Rows from expert 7 of block 3, named by matrix and row number. Rows with one number belong to one neuron. Each number is 128 + 32 x the weight over its row's rms, rounded and kept within 0 to 255. All counts start at 0. Numbers have three digits each. After the name is the row's rms in percent of the matrix's.
# up: expert up (model.blocks.3.mlp.up, 16x96x384), inputs 256-383
# down: expert down (model.blocks.3.mlp.down, 16x384x96, transposed), outputs 256-383
up.32 104:107175141167123117086152112160079132084187101094116147096114120117150121153120149080157067129096135176139177102161120136098161068149203117174128083134140110117195144083145053062045109149116129126124089126161085119111184175142129184113076078101115126039147175114133161158109156138124160206157106142072123135170119119195170160133158092106099154132124121132071118097162182143146129153111
down.32 102:141097121096158138150100179109183122114138155130170048155161148097124149119115138074098081135153171079149107193057129084185055142160117151176128091135187172124096148139124159138094208066124103089128160214134120172125129132115148078061137147145185122105094143149122171120140083116096099138099087093154101132119131134150149194023147148121137107116100151118151091111111182117166134113140
up.33 104:070084146136114126153150127156121101124144111123119068160136101189062127071131115111139134115139116101127104094142106126194118161073173147092068124166135155102128112151185104125109126094136155067156062131158115036097085112133124118102167088168124137111151122141159081117156188122105118103170119119133135173110070149072092204159120135102156139084135130128082100199077064115170120128144
down.33 090:091113123139147088092177086115148149093074119155073152118110152168114107138139079127100224098123122123070100130152105122149139118053137115121141172123162134137159163100089177095150056136128142079066124157173142115123149121146107151145183155091161070129115137122129140100126141179097156117201095150128138086082094119117130165134069098132167116087093132110092128197134101097098126087104
up.34 110:114069124130122198133144167098198122148093162170141088118112114158082154080089164080146083142154160071164083129173096109123121161151114116124094164095099160105157101160081128169138133097135136150098078136138153115190100142176202105101120100165114134134105128078100126113185096190159124120121146098147120094133123155079071129130148089130130153115084132099088118126076082127148157160164
down.34 094:130156144166079145087109170087150118191170136098149181126105043107162127108164175100178114137107156130089226086070151208110124130132088117082093120083127151124093159140164160164126072185127109101126143101146141124116072142131126077174071122101108190139121151116129147135174130117104107082146138183157121133159113118090114070138140152142167163151155127121087141133122052157157165206115
up.35 099:202077109135124129106084130169113149152063148069156135177140173160151137090116144131126125131160190111128092153111140140176109168131128122072140109080171185163064136152118133158122115114197086114157178086108072070206129124131110108127107157110095145101143112127139143105088136145115123130172100172133124085092106109137113143148129131115138091125084053116135130133080075139056120126151
down.35 103:162117109095187086079144152159194165161113178164138143080126164073121138110134142117172127157109154106099144165126127043137132088179140146186102134117124127101132138135106174126133121090082105147157139106077093182131126105151121145164175172163178100111100094167153159150149118182084133134070135158155106070119115149158135185156095136142103131121079105146183116163144139146078158132080
up.36 102:167120102125146190123159140139027129199190119070098186153099111126150114138087094137128112223023115158129134137159113090128124104165139095155114098140091111070120112135113060100140139156142104178145081133068137120151134164146154136101102099157098162138127178093086162127086105124168159162081120158139139116142136150159131159136088092144112178163066135101137108129154168127124141101121
down.36 110:136092167081137117125074148131158112147183121121178132127147134137178174132095172088141091152089101131079093137105172113185105129147101165142052153089170138132127181132131143148120141134150075066089107156080111131121152162089156098093109102150142127145066171189148208083145107177129132108120147050135157139166169179121164159049146168101125127113127194153134077165139132152154146145089
up.37 091:152135134115210106153082059143153104192135102173132059128140189112148081111094076087176146136162131114099120115122140136131103168102137153082130152145126149089137159184121135111127082119064098171107133169158183108109089146130144143112157095121218100184172146079151165122114114112113153122051119127154106138151109117119146098167135130172117124130094144116148118135093158098091127142105
down.37 101:135141152132135066136105135208156088150094178135148155118182111075119145091118185105161142166175122117076094154137157065142113121120128146125125173106163113175090121132122174097138115079123101107129103134162067139103180077114086156114153165134184121109071186152164181065123135188131065146161163109122109112128167136105134163166150159139131148110069128148145090209163093179093154113096
up.38 091:116114071152125166108125101100158183089124149132140135108126156245097157102137138109168065137123139122139101151150098087076124113133110151096126124172108222117124130126093118185140140092162131161131097119156138133171103135184155101111130145134127148129079115152169151105123112119155093107115130120153154136127157142082090146139115105125116194160093129094099114128053104143161148146154
down.38 087:113111180138065144132099117090154138164177087069148140197184049185094130138090151117116112116124120102181193108115118138125123126117150117096124119158135139152075130111179148169159158163128123116143123123120103083098157134083117103067089060111079181166099167122078092077136149103169108142126190139118176147130153094076083081114188115112087106130158108094125123103102067169113107117226
up.39 103:122112123163151158117098119110128098095113137146141135109173151131062121083167169088127152119113140081170114138148154172150121145078087072099132102085081140102131150101106127132108165132122175125101110086130164187114124139111178135111093179153105171166115126170092119148186137099134117087148188068158120031115075166138142107123152123152102138174127116074106103138148120134157130171143
down.39 085:161175126116085171129095126141171112159193124110165141131088104111179168102128181091137114139096142144113169090047179210112096133142113170136121122036131145102188139149168152122133111171094159109070176106136136134147072167139178086122118134098094205109150143155131124160141104144117139082195085145142154156131101087122113109100098161139147153096160146147092158119140038158083157184104
up.40 086:179123089126171119087134121151142185117113105121095111162139191115088213148131169124151157086149203111113097167131133171163151146127104150131086150089143155083098166065110161174149067135165155120180154158171131111137103156087117113135123193138092146124070107116175109154170167086134133114138148119120110140095101120111133096153161066127166079158142072108114147130114164090119118155105
down.40 081:127074107114186077143128114117188161097157143186111066115096129118116068126104097120117120104119135127112107206083092091167126109143085080149113122121128155150153112102074130147082129075094129100156130119111120156131143124113128132102148138131169074132091125108174171123125103141137136118072094084077135137104140142143110197168144084105145105133069102132168068201162165079086117107099
up.41 103:145089110162142123151141108113121164145075125083132163147130117066137185145077156158059153142177123173102090077156145122092177117129109110092120148159074075166070067122103138100147103155142124130180135110124097159159161102148096100162092173100111104117122152122118121145099106151107128189148053192167104094129127122153106083153140150126110140141047081090113127135168101131088133065216
down.41 106:123122118086190080123158145125061168114123114160079109136154126120124078130189092094108157082158128119093108195101097125151138097172131071143144150117151129126113128104058118132046096084191040139159161140084130178129132063114176182122167149139153072159093175096140197121125138117120096114117103133134132117088110186117120174148113085139204102133085125088163093162117127090173104130065
up.42 107:115125136145077187193146166106137146088128127103124137139076160141109133111085150105152083127149119113135091136174098138097132102179113106088149144124140154117183084165074108196158108123161092148110115189115126120171149131207195071072104119153107133111108144051134188087098145183183103135102101119159143118093144113048097103146118113103123133125105148112117122120080095169164158129155
down.42 095:133141153134100128077052166089150118148168133103095149124104080108191096129148183117137104110117136149100214119108126177101134108158068080087108109146152171171122158124116149144100120152125131119122137131149119143150128086196141100113046127113110172172111189099149163090176105151091071115118139148136120108172173140105147068111183102100132158173145105113114110163142115128128117183087